Weights of a small image VAE: normuon at rate 0.0048, 6.4 epochs.
Rows from block 8 of the encoder of a small image VAE, named by matrix and row number. Rows with one number belong to one channel. Each number is 128 + 24 x the weight over its row's rms, rounded and kept within 0 to 255. All counts start at 0. Numbers have three digits each. After the name is the row's rms in percent of the matrix's.
After each channel's rows are labels from the 100 images, of 14976, where the channel reaches its highest value: "responds to" is what is common among them; "peak at" is the part of the image that holds the peak. Only what is clearly more common there than usual is listed. The data: rendered scenes of toy objects such as cars, trees, mugs and chairs.
# convs1: 3x3 conv, stride 2 (encoder.blocks.8.convs.1.weight, 192x192x3x3, each kernel summed), inputs 64-127
# convs2: expand pointwise conv (encoder.blocks.8.convs.2.weight, 784x192x1x1, transposed), outputs 72-143

convs1.120 104:088140167123067101139110137132116095137100131131072144138140129123150154118136127145109078135137139106162127144087121123170142079153114125100130132135139120155122126116139126152129127102131121
convs2.120 112:112110128139100112106130102109117115151167109127088103144162124118125081128126111139090149114130112100122074103104100125150111112116145110125116100109110125135132162132174149136125150119081108132108105108128136115128
responds to: teal object
peak at: top right; middle right

convs1.130 105:118131193101115114130118132159103079155139128146098154116130099103117157172125092104144148089107140136134169131111110144136135127140095121157089171134091120114074099121100123104118143127097094
convs2.130 101:122079135099146118113128135103137128119112152136133103084079143128132133152152182069113108104123139141110119112112123132087110154120113109107103105114109141140116165047124127131144136127097114124230134118139129092093
responds to: green object
peak at: top left

convs1.93 089:133128125105107162133146140066138113067074137156158141149124129091106102092129137148141134149098121117145125133135123162144170127102082114137120135108113150116124094092116124120157177143127140
convs2.93 104:113122151132153166153136165115142157096130118138143134115141134102140132116101133107095127163132150090137114146157177127169151089121125148160121120155117144142158140093073115092147102120103160128086153138118127146053
responds to: blue object; its colour: blue
peak at: middle right

convs1.60 090:128116167116126119166126156127146155106109170148104161086133136119074123125072126114119140124105145164156141137134124106138099142133123133120127138137111124158147141085084127123094172118108131
convs2.60 107:149125108133104094094140138108128098087155121131156108117110132114104118130079137112145145138121087120151159091095150106153104137114141090142114096097168129137092111138117148116113140127124102159127094155076095119090
responds to: count: one
peak at: middle left; middle right

convs1.172 110:099120120113139143135146128134134144089121130150115131098127147122101141174121153107114109099123131081153113139165126156125159087136143143163130113112103134133118114111148134143132110106115141
convs2.172 082:133113105133162160166161096129137135145117151138153130157082146108147148109153120118174135149138117168133134156166152121106165154123100164132127108163124144146142126149176104139171104104119165112147156111126136146093
responds to: light from behind the camera
peak at: middle right

convs1.21 107:146156088157093093159114122117115150112099150133090102180157145098168159135141164123136101138085154094137120126158155124134146129105159120101136163090123179118117106121149117099138096134160136
convs2.21 084:147163162095164134135137163118121160119184134136173150168162121147130131142156170190140142127125150144160164142137136130156142166163154141150144117135207118133148141165161145180136120123140140146144186119156095104168
responds to: red object
peak at: middle right

convs1.102 112:159101154110122125138144129083094136111087134147133128139073116111140093164111113135120079108095133084169088150148118132125131131119133125106126151103120157134154131103157143143107144140117134
convs2.102 097:141100130107101118115142110114124147168125150141146120106126127141116157131099100104149146087115121115149117120113165131094125141097150120174142121120133138120118091183146089107128107113110118138136123120120136108159
responds to: barrel
peak at: middle left

convs1.18 108:118112154108109112142086136134136075166107144144125157143178156132161148111167089107130118134128151139126127125095179144111145155064139142188149154129141062139114116150155102129129124149133109
convs2.18 064:134168063121163126122106133118135207077136092128097136051101148130131098128145156081162123153110102111140115120115169098114118129156102113145121111130172109109110135147129160129071157127132118094135122157114139111101
responds to: orange object
peak at: middle left; middle right

convs1.148 092:080136090136176135118173115134125107129155109133125098140137132120101139140124153118163105137138109081136113177119116063098141097125129138084093148127095128100117136124140125112082099113138111
convs2.148 093:106146116151102160162187131123120128125120120137135138109116143145145119115099124122104139143153141152141100166161153178142167120124147163088132128175163120102161141178137119104148126126159172172142141156081135134103
responds to: snowman; bottle
peak at: top right; top left

convs1.45 099:132109140113134117125100090149125064108062122125155128127087125092112136089099110135097120119131131133134117114103117162120136135069143103124107142151140116104183113114094136089103127177126118
convs2.45 098:134109141116144121130207171129112167175072146085139132200152122118109153130124130201138096108137110170143143125124128168125127126155111127158153137114156104160123133142125136130199139104133113127141133132126128124131
responds to: table
peak at: middle left

convs1.55 111:124152140101128121118133105078096086112135118121126130131126140101088115119131103131107148146140104135140109151141107144093113094031148120126129139128100119101120089091082137087110110139131120
convs2.55 091:146114090145135124136141121166137110150149119115117162163148113121188166138145092167141156115163086122133127127129105114109130120131126122112117142132147120165134072091134149151159117121116122126109118126118130150124
responds to: count: three
peak at: middle right

convs1.48 127:129084100123158124115130122107169107125124127120131119128151140159148127088116135149169135133156111140111119133082121114087171066114091104103153109090188101129156150162134121136151127123171148
convs2.48 087:126143132098118117112120118116098124133086120123093117089089126090139123116142140093156119127151102130098138118111079124106115171112099112140138159108114142137123109139116135127142127140128111088131111114129160143146
responds to: white object
peak at: middle right

convs1.156 096:088114092087111123173141120158117101164099169148072160127074145141107107140085105132131107115129158169143119122140123123161146152102178106140091098138156133120164115103105135109111153123129114
convs2.156 112:114099104123158102098142151153122204162155104116143087126144118117107079136123126131123137112117113181146122121107119143101107150160157104136125125105125125133097129134191183135210141114130107151166151122141128110171
responds to: count: one
peak at: middle right

convs1.30 109:115102101152042146138131138101097173127137134120124123205130138125146115086152106094108085138136148095151138125128133118157132105161157103115152150105137168123106140111127153094163115102128135
convs2.30 087:153103150160142106105099186112147139164177118127157153165111129159125186144130108147112115125135194134139110121091117157142100172138125111130123102103178122129099144129179132160130126134117099134118132134182122144117
responds to: purple object
peak at: top right

convs1.147 115:118126138107154092159123138119144117158112154238117150129150124131150104109129105102132144149119142088107133092144107103117122147122115156135118129145161091136114106131137132110093096164138099
convs2.147 230:142134131132153139143143118134121155150135151124152141134137130152149152133136129146136130136124131133145129155137127129132149146127128139128130127148135129125152128131144124138123129142123140128134147140151135133140
responds to: count: one
peak at: middle right

convs1.131 084:128125162137118148141133119108102135104122140137113142155136162112164145131114142154117149116147141146201125133171151147166095140106138165148185162161164160142163166115109172117111128163127136
convs2.131 097:132132106144115104130155138121136065118180151149123116123107137108165190122093151156144141137134119155166131129103172133118128165136119119141149139123104130141125098203109132132091131122140103114115143153170140140112
responds to: count: one
peak at: middle right; middle left

convs1.9 103:120087146140131105136106144113144117141095141111094120125126110105107105096108127128178130152124137166113130110078058162102145102098160157149108107142145124100175097133133124117150125140127100
convs2.9 091:191155117161107138140087113133132160165127116124189134130154137196105149130163108117132131132140118133135125153126164121119142140119170153147172134143121150152142097097128137102094168113123132103171139114141145194146
responds to: teal object; its colour: teal
peak at: middle left; middle right

convs1.187 111:108141160138128132147130134102159120120111138168127139084140114068088116112123088112139116144110096159166137150152105178129170125098151142129086135116089129118191133108097146166098136143145109
convs2.187 082:187160134107138121121133139107121138159163113123150143122107149123152168126114106110120095163107116219148145116129166107138112131137136125124098110133086091124107140103105102157183137109124124141116133113175109133124
responds to: teal object
peak at: middle left

convs1.7 102:144092108103151148125130140160182136160121115132143136106109135158105120122108092125137119118108131115151097112146137159112102083119100104154124135110164092170117141132086139112141125151145091
convs2.7 105:094163156125085137135150174155122104144105131107134113171145132140127140142116119131120083162135133157101128115135108116139134173149160133107122127131114125116117152098145120128090109109117133139093094149135126105159
responds to: table
peak at: middle left